python train.py --model="multi-label image tagger" --crop_scale_min=1 --patch_size=[4, 4] --optimizer="soap" --epochs=52.5
Rows from block 3 of a small multi-label image tagger, named by matrix and row number. Rows with one number belong to one neuron. Each number is 50 + 12 x the weight over its row's rms, rounded and kept within 0 to 99. All counts start at 0. After the name is the row's rms in percent of the matrix's.
After each neuron's rows are labels from the 100 images, of 14976, where the neuron reaches its largest size: "responds to" is what is common among them. Only what is clearly more common there than usual is listed. The data: simulated telescope pictures of galaxies. In brackets: how many of the 100, against the usual share in percent.
# gate: MLP gate (model.blocks.3.mlp.gate.weight, 384x96), inputs 0-95
# fc1: MLP up (model.blocks.3.mlp.fc1.weight, 384x96), inputs 0-95
# fc2: MLP down (model.blocks.3.mlp.fc2.weight, 96x384, transposed), outputs 0-95

gate.346 112:43 38 61 59 69 63 65 57 42 64 48 76 64 53 68 38 39 47 55 44 50 26 47 42 48 53 43 20 66 63 41 51 55 46 46 47 61 50 58 60 46 47 40 48 51 25 38 40 49 68 63 39 55 74 56 48 45 53 76 49 45 42 69 41 58 53 62 36 27 46 53 59 67 26 30 48 43 66 62 61 42 63 52 61 49 29 67 48 52 36 46 54 66 63 63 54
fc1.346 099:41 46 46 73 63 57 23 71 58 40 43 53 50 57 56 50 37 39 72 36 72 58 57 55 43 56 47 43 28 35 48 52 68 61 49 55 33 63 59 70 39 43 30 43 55 29 32 53 42 47 63 59 49 50 34 65 40 49 47 67 48 43 43 37 42 33 50 80 46 41 60 71 55 57 56 58 51 72 65 54 60 64 59 65 49 46 56 47 59 52 26 43 46 64 48 67
fc2.346 114:53 80 51 43 49 48 61 51 60 47 35 52 48 50 60 47 47 75 40 27 82 47 58 56 42 39 56 69 38 53 39 58 65 48 20 65 57 67 53 53 46 41 69 48 59 57 60 69 45 43 51 54 51 48 48 45 50 56 59 84 51 75 50 51 42 42 75 23 58 62 48 44 46 45 58 55 53 31 38 50 34 39 58 44 26 68 51 38 56 60 55 59 43 58 46 56
responds to: edge-on disc (100 vs 9.3)

gate.276 128:62 58 48 54 81 44 54 42 64 49 44 48 68 50 40 47 53 45 31 46 46 23 60 42 70 60 38 43 46 46 54 74 62 69 48 48 56 41 63 46 37 38 60 51 41 57 50 77 52 67 47 59 61 34 35 61 48 61 46 36 34 41 49 49 47 42 41 42 55 69 48 47 72 52 53 38 75 37 34 48 72 45 60 52 49 71 40 39 42 44 78 61 22 53 49 53
fc1.276 134:53 53 31 61 69 52 53 52 56 61 45 48 47 49 51 28 59 44 39 28 60 43 60 53 35 60 32 57 51 45 60 66 58 49 57 62 36 36 56 45 60 59 39 19 43 48 33 72 52 67 39 36 57 48 42 45 35 51 70 37 53 41 37 55 49 50 33 44 69 47 61 29 51 56 57 53 72 56 34 37 40 49 52 81 66 31 44 41 62 51 73 71 38 38 45 60
fc2.276 118:39 46 47 68 47 56 61 64 50 64 55 51 53 51 64 71 51 69 22 37 47 56 50 45 71 68 35 48 54 31 54 40 54 61 55 51 69 45 63 52 62 39 31 40 41 62 48 45 61 77 76 66 41 32 41 57 67 45 39 66 48 61 36 45 59 39 58 23 56 51 35 44 54 66 62 44 47 68 48 33 44 45 50 44 52 58 25 38 61 71 55 57 59 54 47 38
responds to: irregular (100 vs 9.4)

gate.92 086:59 48 29 56 67 55 42 44 40 74 51 48 54 56 71 32 51 43 40 51 63 75 72 62 53 61 38 32 54 71 48 47 53 67 60 58 59 38 45 57 56 47 44 39 44 49 44 56 61 62 58 28 63 59 55 49 39 48 45 33 62 58 10 53 70 61 66 45 56 75 41 44 51 48 63 38 65 49 47 44 51 64 47 61 56 49 38 38 37 56 71 71 44 55 45 67
fc1.92 082:67 61 37 46 48 40 41 52 49 63 40 50 31 50 44 45 53 27 32 46 14 52 33 48 53 71 63 39 38 54 60 57 70 78 29 47 57 39 64 55 45 54 54 60 41 45 47 61 59 73 69 53 63 58 51 59 43 45 46 42 41 64 46 43 39 48 58 51 51 48 30 54 35 54 59 36 64 46 37 49 54 49 41 30 52 47 32 49 56 45 50 53 46 80 56 84
fc2.92 093:52 27 57 49 41 63 36 42 54 50 42 40 64 67 47 39 42 55 44 39 57 55 41 51 69 66 23 51 40 35 55 47 68 51 29 40 50 50 37 38 44 48 63 60 45 39 73 60 55 61 43 68 42 38 63 69 37 68 51 42 44 35 76 68 43 70 28 59 66 54 28 35 63 50 53 46 63 59 39 46 60 47 43 29 25 49 39 56 63 60 51 49 41 53 57 57
responds to: irregular (99 vs 9.4); small (86 vs 23.9)

gate.122 120:54 38 37 51 30 48 26 65 28 72 38 34 64 45 53 67 58 60 43 63 45 62 26 43 66 66 57 53 44 39 45 48 45 52 63 72 47 47 61 39 46 73 62 50 52 26 32 63 42 78 58 40 32 37 67 60 45 57 46 52 78 46 54 62 54 51 49 51 39 58 62 49 64 63 69 48 41 49 52 28 54 47 65 46 61 40 40 52 41 37 60 42 42 50 58 39
fc1.122 119:45 68 51 58 28 43 58 39 43 67 36 54 68 58 54 41 28 53 41 55 46 52 47 60 50 26 41 35 44 56 70 48 63 58 38 52 44 52 58 42 35 60 41 63 47 34 75 53 84 42 63 54 45 32 58 57 42 36 43 48 71 51 41 48 46 76 58 66 27 44 58 49 65 54 45 54 38 52 68 52 57 34 49 71 41 45 47 55 57 66 66 49 75 42 64 41
fc2.122 119:46 61 51 54 38 65 32 56 42 75 43 61 41 32 57 49 73 61 28 50 57 40 43 48 46 38 54 53 52 59 47 41 39 40 58 61 45 53 59 42 56 25 31 78 50 53 57 78 46 39 42 42 54 48 56 67 37 46 66 62 51 35 63 57 30 65 51 44 56 39 64 70 33 55 56 56 52 89 53 64 65 34 55 36 35 43 38 39 46 42 50 59 49 48 45 46
responds to: two-armed spiral (84 vs 9); tilted (63 vs 18.3); winding: anticlockwise outward (50 vs 13.4); winding: clockwise outward (50 vs 13.6)

gate.119 061:57 59 52 51 24 47 48 56 27 54 56 30 60 35 52 32 66 58 52 61 40 35 65 30 45 69 52 66 62 50 52 57 52 45 48 68 54 38 50 34 55 35 62 40 65 50 65 47 33 23 54 40 47 54 44 53 43 51 64 52 51 59 44 63 51 45 50 38 57 27 56 56 51 53 56 51 67 24 73 47 56 15 43 48 47 51 54 79 73 39 43 52 36 58 45 57
fc1.119 065:76 46 38 36 50 35 52 58 64 67 29 55 35 60 42 43 29 59 46 77 64 51 42 51 35 30 70 46 49 50 48 66 50 73 61 31 52 62 58 52 72 33 52 50 59 73 42 59 46 60 52 44 50 58 34 36 38 61 45 51 31 36 45 54 40 57 60 52 77 61 56 66 47 48 23 49 45 62 56 51 34 50 49 63 35 57 46 28 38 41 49 43 46 52 55 46
fc2.119 074:51 59 56 70 50 50 39 65 34 69 47 50 53 47 65 52 42 60 59 40 40 34 61 61 69 58 44 55 54 53 54 57 36 38 49 39 74 56 47 58 74 63 68 56 48 46 63 50 32 49 40 36 45 49 30 65 48 56 53 13 63 71 47 47 43 52 65 59 53 33 67 42 51 61 41 36 56 39 37 68 27 36 63 42 63 67 61 52 33 75 62 45 43 41 52 44
responds to: winding: clockwise outward (60 vs 13.6); many-armed spiral (50 vs 8.8); winding: anticlockwise outward (38 vs 13.4); two-armed spiral (36 vs 9)

gate.247 089:64 45 51 39 55 48 38 55 40 62 48 67 60 32 71 41 55 54 53 45 83 38 64 61 38 69 41 58 59 65 46 64 64 51 46 52 52 49 52 45 42 79 60 45 62 31 36 55 36 36 63 37 51 46 61 37 51 55 45 29 62 65 58 55 40 41 45 49 45 35 22 41 62 42 82 46 38 39 62 52 57 45 40 59 24 29 55 36 47 35 46 56 57 52 60 46
fc1.247 088:52 53 54 54 41 44 61 50 64 40 36 39 33 56 44 65 56 45 53 66 27 43 38 62 35 42 78 36 32 35 65 50 42 55 41 37 43 42 43 50 59 46 51 63 34 55 60 56 83 72 38 60 40 60 36 58 49 29 56 52 45 49 38 66 62 62 63 26 58 46 60 53 51 25 43 66 61 41 55 39 38 55 49 34 72 60 72 45 40 40 59 39 53 41 41 42
fc2.247 092:64 46 31 63 43 32 33 56 53 24 32 66 64 45 66 37 44 35 43 37 52 50 63 55 61 38 57 33 42 57 38 53 64 44 79 46 45 42 50 37 46 59 48 46 48 40 48 38 35 42 57 57 87 37 72 79 59 34 43 37 52 59 42 58 46 48 58 44 37 47 41 44 57 53 50 51 45 52 49 36 51 47 41 58 60 42 47 36 65 53 58 62 48 36 65 83
responds to: edge-on disc (83 vs 9.3)

gate.299 104:57 58 45 50 31 47 34 59 37 57 46 47 56 36 37 42 53 68 45 53 42 47 60 66 49 43 79 36 57 58 38 53 59 59 25 63 46 67 68 18 60 55 28 64 65 30 61 70 36 56 45 61 59 48 51 52 51 48 26 44 49 60 30 45 63 60 56 63 47 46 52 44 69 51 55 42 44 36 56 33 71 36 50 50 60 60 56 45 39 33 59 43 67 38 72 61
fc1.299 105:43 50 57 57 35 39 50 42 50 34 41 51 56 50 38 41 60 61 28 52 47 55 43 44 66 40 42 40 28 52 73 57 56 51 73 70 59 53 31 44 54 57 39 59 44 63 44 46 23 65 47 15 41 29 40 66 48 48 48 47 65 47 56 54 54 50 59 44 49 33 68 58 73 50 69 56 42 57 58 43 62 46 62 41 50 56 30 80 60 77 47 40 60 50 51 63
fc2.299 111:28 46 40 39 57 36 43 63 58 68 69 47 38 32 47 55 58 59 37 51 53 67 47 58 58 24 59 71 56 37 41 38 50 54 48 50 64 48 60 57 58 47 74 52 36 46 57 53 51 43 39 61 61 68 77 30 58 36 43 66 40 66 51 42 53 53 57 43 36 48 47 32 64 78 53 64 30 49 51 62 60 61 57 36 50 31 49 24 41 52 52 57 44 29 31 45
responds to: two-armed spiral (75 vs 9); winding: clockwise outward (47 vs 13.6); winding: anticlockwise outward (33 vs 13.4)

gate.373 082:52 40 25 57 35 29 62 44 43 56 56 39 27 62 60 30 42 55 42 42 39 57 64 48 55 57 38 62 41 49 56 55 57 39 44 45 43 59 55 37 46 69 09 34 32 66 42 71 40 46 53 65 39 61 61 73 51 50 66 36 72 60 60 67 52 41 53 73 29 43 73 38 43 43 44 61 57 53 53 39 42 51 55 40 52 58 48 61 43 49 45 58 59 54 57 65
fc1.373 089:65 53 39 46 22 25 54 39 69 41 59 54 46 36 60 63 72 42 36 50 54 40 68 66 54 59 39 43 44 60 47 57 64 58 38 63 31 42 56 41 66 37 55 63 57 46 39 44 48 49 45 43 47 64 33 52 44 34 58 56 34 59 59 42 48 38 56 57 39 51 71 55 36 54 66 29 56 47 54 60 34 27 33 48 61 75 75 52 39 58 70 60 60 31 61 49
fc2.373 088:54 48 42 68 44 67 47 48 33 41 35 40 39 50 41 50 61 54 36 26 63 73 54 64 52 63 54 67 44 37 63 44 50 65 74 44 58 46 43 78 41 39 62 44 43 36 29 41 52 40 43 67 61 37 40 53 56 43 54 46 44 65 90 50 51 42 27 53 69 67 60 64 42 47 53 46 53 37 47 47 39 72 37 33 46 39 49 50 32 44 45 59 56 54 40 47
responds to: bright star with spikes (100 vs 25.6); small (64 vs 23.9); star cluster (49 vs 9.1)

gate.292 086:33 65 49 59 65 59 49 64 56 53 40 32 51 65 60 49 62 52 68 28 45 47 35 37 47 43 50 32 41 70 29 50 23 47 44 39 52 71 61 54 49 51 49 62 48 41 68 47 38 46 63 55 33 28 58 34 80 68 52 70 42 49 53 66 75 44 39 41 60 39 45 55 42 65 60 38 55 48 52 37 50 45 59 45 60 51 45 46 51 27 21 57 60 60 51 40
fc1.292 089:53 58 51 60 34 48 50 50 53 38 20 40 45 51 47 36 60 43 73 46 49 35 62 46 38 49 39 52 49 42 46 70 62 33 51 54 46 48 47 33 42 55 42 66 39 45 58 52 41 49 55 39 52 13 56 70 62 59 54 59 34 38 56 71 35 45 29 47 37 68 29 54 52 68 59 67 33 51 53 66 64 58 70 42 52 36 47 44 72 64 69 44 41 33 47 61
fc2.292 098:51 33 63 47 80 64 48 23 28 49 46 50 56 55 30 50 41 59 63 45 48 59 38 44 44 56 35 33 46 24 32 44 52 65 28 59 40 39 70 52 52 49 48 28 67 57 55 61 63 56 55 61 42 86 54 54 51 49 57 65 69 48 52 26 68 62 52 45 54 46 63 60 41 49 50 54 62 40 58 59 41 54 46 46 48 61 33 41 47 45 38 68 47 51 50 28
responds to: edge-on disc (47 vs 9.3)

gate.263 091:41 63 26 32 50 45 75 47 62 61 58 38 55 55 56 51 28 45 41 56 54 56 46 45 58 61 70 49 63 54 42 75 33 37 40 56 55 58 49 40 65 68 36 65 47 52 54 75 49 58 59 35 76 45 40 31 61 23 54 41 41 49 45 50 53 50 31 33 44 38 49 61 35 45 43 44 48 33 47 47 67 32 51 49 33 41 63 60 63 21 49 60 53 54 35 46
fc1.263 094:29 50 48 53 58 66 57 43 60 61 52 55 73 52 41 48 40 58 56 20 56 47 41 39 43 46 56 57 45 50 75 79 61 54 38 35 34 67 41 61 57 40 44 37 32 51 53 70 38 40 44 35 47 57 40 40 52 26 30 65 66 47 47 66 47 50 56 43 48 40 59 62 54 68 31 65 36 39 48 83 66 61 34 51 37 43 56 61 35 51 45 51 48 66 47 51
fc2.263 106:46 57 73 56 42 40 68 54 39 48 77 36 69 46 28 23 57 48 50 33 51 40 66 43 64 48 57 56 42 43 50 34 60 39 59 47 44 50 56 51 50 74 65 64 38 38 53 46 39 60 61 50 41 61 43 63 59 57 50 51 42 72 27 67 39 43 39 52 73 36 37 43 33 71 31 41 50 55 18 44 55 36 62 65 61 45 34 39 53 53 51 54 57 46 56 48
responds to: edge-on disc (87 vs 9.3)

gate.73 095:51 67 38 39 46 46 44 50 41 44 62 45 65 31 44 48 40 38 33 45 57 58 51 46 57 77 51 71 43 55 55 64 65 39 55 80 44 46 47 45 42 49 28 54 65 62 58 63 46 41 51 21 48 48 37 51 37 25 45 53 44 49 30 73 42 45 57 55 45 62 74 29 56 54 53 54 49 22 59 71 64 46 47 61 36 54 40 50 75 51 47 53 65 55 31 42
fc1.73 090:53 54 48 41 43 31 49 51 37 58 66 45 67 48 37 52 46 47 35 61 52 35 46 49 51 54 61 63 63 56 46 64 50 53 57 55 37 47 47 40 52 59 31 48 48 61 55 69 15 47 56 28 38 69 20 40 36 48 44 64 47 63 54 52 46 42 80 64 59 54 63 22 39 45 42 56 66 21 52 44 57 40 54 41 39 56 52 73 72 42 40 33 59 48 45 43
fc2.73 095:74 42 53 25 42 66 62 56 57 35 61 35 54 53 36 46 78 28 44 30 29 63 62 40 46 52 59 22 61 52 61 54 50 53 64 44 63 71 44 56 54 69 62 64 34 52 57 48 45 45 49 66 51 28 22 57 60 38 34 38 51 60 39 46 58 61 64 52 62 43 61 63 45 45 53 47 27 57 35 47 43 35 57 52 45 41 57 61 65 49 38 55 38 39 54 52
responds to: irregular (64 vs 9.4)

gate.23 127:39 69 28 73 39 32 54 50 38 47 54 39 49 26 55 59 44 54 37 53 50 65 49 45 40 67 55 33 34 56 38 39 48 58 35 64 57 58 52 53 39 64 61 42 38 60 45 73 40 33 67 42 60 61 53 43 46 59 70 46 29 36 70 58 60 69 53 54 63 43 58 47 85 57 48 55 59 46 62 39 56 47 35 60 21 49 44 36 34 38 43 49 40 46 55 44
fc1.23 116:51 34 50 42 71 64 49 51 47 55 44 46 54 42 46 47 55 38 55 49 27 57 61 45 65 30 59 65 52 38 45 21 36 71 48 72 40 59 32 34 37 60 57 57 59 54 49 45 57 44 41 47 43 42 55 64 69 55 61 66 65 37 56 79 35 35 54 42 31 41 38 48 20 62 32 56 66 57 60 50 48 49 58 58 48 48 66 62 42 65 63 51 69 43 68 64
fc2.23 114:40 41 38 63 47 67 51 44 50 37 68 60 55 56 73 47 38 34 41 52 51 57 66 55 33 63 47 43 48 57 51 38 60 55 46 48 62 54 43 62 55 41 61 50 58 58 63 51 41 49 74 42 23 63 55 54 36 28 52 50 55 39 72 35 91 76 56 52 42 59 65 71 58 29 48 56 31 47 59 52 43 55 53 50 52 43 29 44 32 43 35 35 69 57 46 41
responds to: irregular (56 vs 9.4); two-armed spiral (39 vs 9)

gate.109 119:49 24 31 44 68 49 67 33 32 56 55 36 45 63 53 44 49 52 61 43 36 17 42 64 59 42 29 63 47 52 48 52 58 48 81 43 35 57 59 48 42 62 67 41 62 72 62 64 71 54 50 48 47 56 46 25 43 62 54 60 53 30 52 57 49 51 42 35 63 69 31 53 62 40 45 66 52 56 38 54 61 50 42 53 60 54 47 47 58 39 39 29 46 31 62 59
fc1.109 120:58 28 50 49 56 65 71 44 28 48 72 65 35 60 49 47 42 47 43 34 66 29 38 36 50 38 47 66 55 72 67 41 60 66 51 68 43 46 69 40 40 70 32 37 47 67 60 42 36 49 46 38 63 61 64 70 42 62 58 63 40 55 49 47 40 45 55 60 68 40 70 46 42 44 53 43 44 40 37 55 61 27 51 43 58 54 37 41 50 42 70 24 46 49 50 44
fc2.109 117:51 44 48 43 62 56 67 58 53 48 63 48 40 52 53 34 42 50 38 50 41 31 31 57 64 42 44 58 49 58 65 49 44 58 40 39 52 28 41 36 30 68 45 55 54 66 54 57 56 46 51 45 64 58 70 56 58 46 79 42 63 18 66 27 63 56 61 19 48 35 29 51 32 61 42 65 47 45 64 59 48 50 80 49 47 37 60 69 57 49 44 35 41 57 53 47
responds to: winding: clockwise outward (32 vs 13.6); merging pair (31 vs 8.9); two-armed spiral (28 vs 9)

gate.7 101:38 35 62 25 61 44 51 55 52 51 57 52 51 45 54 61 33 49 50 53 61 63 65 56 54 58 53 46 38 60 37 42 50 57 40 32 55 52 36 53 48 50 37 46 45 66 44 35 54 62 67 42 43 41 55 57 58 59 57 32 76 54 81 56 53 75 35 40 51 57 34 48 29 46 43 58 50 45 54 55 59 09 42 28 56 51 48 60 35 65 33 62 16 42 42 60
fc1.7 106:55 66 53 62 41 56 37 57 40 58 56 35 39 67 40 59 49 54 53 41 57 63 40 23 36 61 36 55 56 35 50 52 26 58 52 67 48 45 43 49 58 60 78 56 60 47 52 46 63 27 42 54 81 45 37 63 63 43 25 74 34 52 27 56 53 42 45 52 31 39 50 42 63 49 32 27 54 47 71 50 67 73 57 48 42 50 52 54 69 42 56 51 50 55 39 50
fc2.7 107:57 61 58 63 65 56 59 35 48 48 61 53 64 71 61 43 40 61 56 52 42 35 40 39 50 53 66 30 46 50 49 37 36 53 20 67 61 43 38 47 44 62 39 69 37 45 53 41 45 43 41 62 51 46 51 42 50 65 49 68 61 57 53 57 81 66 44 45 35 64 45 48 65 45 61 32 65 56 39 62 66 65 46 53 60 55 36 50 53 16 20 54 59 38 34 39
responds to: bright star with spikes (100 vs 25.6); round elliptical (27 vs 8.9)

gate.237 067:54 36 61 55 38 45 46 51 43 64 51 45 51 58 30 46 40 41 62 40 29 59 52 49 37 62 60 46 46 78 50 50 72 46 50 43 74 49 47 28 65 50 29 44 71 60 53 56 42 46 43 69 25 36 59 49 55 48 69 58 56 53 26 42 34 47 58 35 40 63 31 44 50 80 43 42 72 45 39 46 59 80 35 46 44 61 60 35 42 54 45 50 54 47 59 39
fc1.237 071:55 72 60 43 41 52 35 43 54 47 43 48 63 50 30 66 64 47 42 53 50 60 64 45 58 46 56 62 49 42 26 49 56 37 40 33 26 65 36 50 37 59 59 45 55 30 53 36 33 55 46 47 53 65 75 47 20 46 59 50 58 51 55 32 32 61 43 59 55 64 19 35 68 45 54 43 57 39 32 43 48 41 54 55 43 52 32 79 68 51 46 46 50 56 42 72
fc2.237 080:41 58 55 67 55 35 41 46 54 29 77 64 46 51 32 59 54 85 65 29 37 44 62 44 46 43 50 32 60 47 24 32 64 52 29 51 59 29 50 52 57 41 55 68 53 35 75 41 34 40 64 47 55 48 44 46 51 60 60 56 53 68 48 42 51 37 59 37 47 50 54 81 45 53 49 32 42 48 52 46 66 38 41 34 53 59 34 29 57 49 51 36 48 52 54 47
responds to: irregular (50 vs 9.4); two-armed spiral (29 vs 9)

gate.244 104:41 25 61 45 30 52 47 56 47 51 45 40 49 43 49 53 39 67 58 67 27 52 43 39 59 64 48 59 68 57 41 54 33 60 42 48 48 59 44 44 45 68 62 40 45 46 36 66 55 60 50 31 37 20 35 55 33 64 39 57 66 57 54 59 52 51 70 68 36 76 59 56 48 53 48 30 58 25 72 45 35 35 61 57 47 65 43 69 46 35 45 47 65 54 68 43
fc1.244 098:43 73 48 63 27 48 47 47 48 72 56 37 42 41 53 28 64 50 45 57 56 65 60 64 52 35 50 48 45 32 62 22 53 40 71 65 60 43 51 54 37 68 59 60 65 54 55 42 58 60 40 49 47 42 60 59 38 40 25 61 49 43 69 83 52 42 43 56 49 56 30 50 38 52 37 36 44 33 57 43 43 61 47 59 52 58 42 68 43 62 62 50 68 26 62 35
fc2.244 100:29 55 56 33 39 70 59 69 44 50 52 47 50 45 36 42 42 58 65 40 52 48 36 65 57 31 35 40 33 73 73 48 71 49 41 58 39 42 46 37 45 51 53 72 58 44 43 63 51 20 65 62 28 51 46 37 70 59 52 56 45 56 45 62 52 37 56 54 62 48 40 67 57 71 74 41 49 59 53 36 66 55 39 58 45 57 39 47 59 59 27 57 35 44 34 40
responds to: two-armed spiral (74 vs 9); winding: anticlockwise outward (53 vs 13.4); winding: clockwise outward (37 vs 13.6)

gate.21 110:38 59 42 50 54 46 51 46 26 55 50 39 29 52 46 57 43 73 57 65 70 53 39 61 48 62 37 50 24 56 62 68 36 56 43 42 62 38 46 65 66 59 37 51 38 26 48 62 56 33 43 45 52 27 48 31 30 38 45 55 49 46 51 65 43 57 51 46 57 68 57 48 63 69 35 43 37 43 61 74 47 29 64 45 66 63 47 31 37 32 60 70 45 55 49 61
fc1.21 110:52 60 53 48 51 43 46 45 59 36 41 60 46 68 39 63 40 70 57 59 59 55 36 60 45 48 53 44 47 37 47 46 47 83 40 23 39 60 22 68 41 48 34 52 70 57 55 39 40 37 30 83 41 50 38 50 53 57 57 54 70 39 46 38 45 37 56 42 15 53 51 62 52 54 54 36 58 46 52 31 42 74 56 47 44 41 53 44 46 52 37 40 64 51 54 72
fc2.21 114:39 38 40 66 47 64 55 57 44 47 46 41 64 48 75 61 39 55 38 35 36 48 37 57 27 43 43 62 56 42 42 66 33 43 52 23 46 58 49 40 61 39 39 35 26 47 41 48 71 43 76 35 62 50 52 27 43 57 52 54 41 23 57 41 77 32 53 52 61 45 73 58 47 49 75 39 46 53 58 48 47 51 59 48 40 38 52 43 61 55 22 49 54 48 41 56
responds to: small (74 vs 23.9); merging pair (40 vs 8.9)

gate.40 112:48 52 64 61 41 62 62 54 33 58 58 43 74 55 78 68 34 37 36 62 32 50 58 41 22 40 64 52 48 30 53 53 32 59 45 62 46 64 36 60 45 56 59 26 47 65 34 65 44 60 42 70 30 59 35 62 65 45 55 40 39 35 58 56 57 30 45 49 42 59 75 49 68 55 30 46 59 50 39 44 67 48 37 46 58 52 55 52 55 71 45 42 49 45 53 50
fc1.40 110:55 49 33 36 33 57 60 49 61 44 25 46 57 52 60 66 58 46 29 40 49 63 71 35 38 62 74 57 47 33 58 36 43 47 52 58 50 61 46 62 48 64 51 43 53 76 43 77 37 34 59 69 53 59 33 49 61 52 44 51 39 56 65 42 45 50 45 44 63 70 59 45 51 69 63 46 51 55 43 56 51 47 61 46 34 70 50 25 43 16 38 65 43 65 58 48
fc2.40 119:31 32 56 53 53 52 49 34 54 44 73 46 54 43 73 28 51 40 58 56 50 56 60 68 43 26 50 62 37 47 43 59 70 53 42 42 54 49 40 44 42 63 74 54 49 39 38 46 60 53 46 49 42 63 55 51 37 44 51 37 39 45 57 62 55 78 48 23 33 68 43 64 57 65 42 57 59 49 40 59 54 48 47 59 78 39 56 75 35 42 59 39 59 61 31 77
responds to: two-armed spiral (64 vs 9); tilted (61 vs 18.3); small (52 vs 23.9); winding: anticlockwise outward (42 vs 13.4)

gate.43 088:50 70 56 28 24 48 23 47 36 66 45 27 56 39 35 53 58 27 52 43 50 60 39 49 44 73 51 53 56 45 49 68 46 52 62 31 51 64 53 68 66 38 46 50 55 50 64 52 41 48 47 44 73 54 57 58 27 51 45 30 50 45 52 41 56 60 37 55 64 59 55 49 45 71 70 36 74 38 34 33 47 43 41 39 46 62 31 38 66 52 47 48 37 59 54 67
fc1.43 105:41 52 82 55 53 49 56 51 58 29 50 68 39 74 42 48 53 71 70 57 41 44 53 69 54 44 49 54 47 69 54 38 52 56 53 55 47 38 60 49 60 43 53 53 58 31 39 61 55 72 46 55 45 66 47 52 58 33 46 56 72 30 89 45 51 32 53 52 38 61 58 62 47 42 24 48 51 63 55 57 45 48 61 29 36 40 59 58 62 50 74 34 56 59 36 41
fc2.43 107:41 63 48 33 63 27 49 50 53 47 52 54 48 30 48 54 35 47 49 58 28 56 30 61 63 63 60 28 49 51 56 61 40 53 49 64 54 54 68 53 65 44 18 50 46 33 39 39 32 67 45 39 38 42 49 56 40 49 43 55 75 46 53 32 44 51 51 26 39 54 66 57 27 53 59 66 53 32 62 50 32 28 60 62 37 31 45 59 66 62 33 60 49 44 43 46
responds to: irregular (100 vs 9.4); small (69 vs 23.9)

gate.50 081:54 32 58 40 81 61 53 64 43 54 57 58 52 48 79 37 47 65 31 71 57 58 40 51 65 53 28 48 53 56 39 65 39 61 34 42 53 54 43 59 68 38 36 53 30 60 36 45 68 40 25 47 59 52 65 40 55 59 76 52 56 38 60 42 67 46 52 37 70 65 44 48 30 70 41 51 37 69 53 44 52 50 47 54 38 53 48 52 50 39 42 66 55 68 58 36
fc1.50 088:53 63 41 62 23 26 49 42 75 47 39 47 71 50 47 57 59 61 48 37 24 39 43 39 44 43 45 45 37 48 67 59 48 50 50 55 67 57 60 37 49 73 59 49 65 39 53 57 57 61 44 39 48 37 35 74 43 58 33 44 67 59 48 50 39 45 51 75 39 50 28 51 55 46 50 69 41 49 61 25 47 43 51 48 45 36 42 67 57 50 62 44 63 15 45 58
fc2.50 085:45 47 50 67 56 46 45 47 43 57 29 58 54 48 37 57 53 50 59 43 51 18 41 51 32 54 55 50 42 52 30 48 48 53 51 63 54 48 22 59 41 58 38 46 66 31 41 62 64 46 75 42 31 47 54 54 32 45 33 40 39 49 24 46 62 47 38 65 83 57 64 40 63 27 63 46 58 60 54 41 64 52 69 39 34 65 56 49 33 54 45 53 75 52 49 36
responds to: small (93 vs 23.9); lensed arc (84 vs 9)

gate.383 122:35 60 45 35 42 64 44 63 49 46 55 57 49 63 41 60 28 52 41 45 63 35 49 66 52 54 36 60 22 30 35 74 63 68 52 50 59 43 66 63 36 52 21 40 49 27 32 40 52 39 64 53 45 42 67 15 36 56 63 40 57 58 39 40 35 42 46 71 48 63 59 58 47 60 53 45 52 52 56 62 58 59 65 64 53 37 61 48 43 53 37 44 50 67 51 46
fc1.383 122:62 68 97 21 58 61 63 54 58 64 66 52 40 55 45 47 42 61 62 51 74 32 48 43 52 63 41 41 52 49 52 50 51 27 43 56 68 36 52 57 31 55 55 46 63 47 31 44 48 36 34 46 55 25 51 47 49 62 53 47 57 56 49 37 62 62 53 47 51 52 42 53 53 44 46 43 32 37 39 47 42 36 35 36 34 40 46 36 52 57 37 57 41 76 42 72
fc2.383 111:46 44 53 50 29 57 57 29 55 49 68 56 39 31 33 35 30 49 52 70 43 59 36 40 28 64 41 46 55 59 27 59 55 55 47 44 40 53 34 46 63 39 65 52 58 78 27 52 42 39 43 30 59 52 47 46 54 38 38 44 36 60 50 57 35 63 69 50 62 56 50 30 52 64 70 49 34 67 48 46 58 68 67 43 45 60 62 49 64 40 35 42 43 65 28 49
responds to: edge-on disc (96 vs 9.3)

gate.369 104:37 48 24 47 37 34 58 58 65 66 52 51 40 68 45 35 30 37 62 70 35 61 49 43 28 53 48 41 28 56 52 46 45 57 58 67 50 52 36 36 78 40 44 59 41 60 74 28 60 42 30 29 50 62 41 40 41 51 57 42 51 52 50 45 41 39 52 39 33 47 51 53 61 50 36 70 40 59 36 66 51 68 70 47 54 49 22 51 48 47 49 45 54 70 53 59
fc1.369 106:53 49 53 47 32 59 53 31 26 48 34 45 57 44 52 41 38 39 38 62 57 44 63 44 35 63 34 49 71 52 55 46 47 43 56 46 63 61 46 41 34 62 43 57 56 28 52 62 51 70 57 39 31 31 49 76 44 59 71 52 42 72 51 59 42 60 43 67 36 44 34 50 61 46 50 58 59 69 72 38 48 48 58 49 36 38 80 57 36 33 44 51 29 74 48 53
fc2.369 103:22 36 32 49 72 48 48 54 44 52 43 42 69 37 57 53 37 60 33 49 61 33 22 29 52 47 51 45 54 44 53 37 48 35 52 50 54 50 53 53 57 68 57 66 73 61 67 41 34 60 46 33 38 35 52 57 49 43 53 35 56 29 38 42 54 46 33 63 49 45 41 35 40 63 42 66 41 43 70 64 80 47 68 42 55 50 52 52 58 54 28 61 70 60 58 52
responds to: small (92 vs 23.9); flattened elliptical (74 vs 9)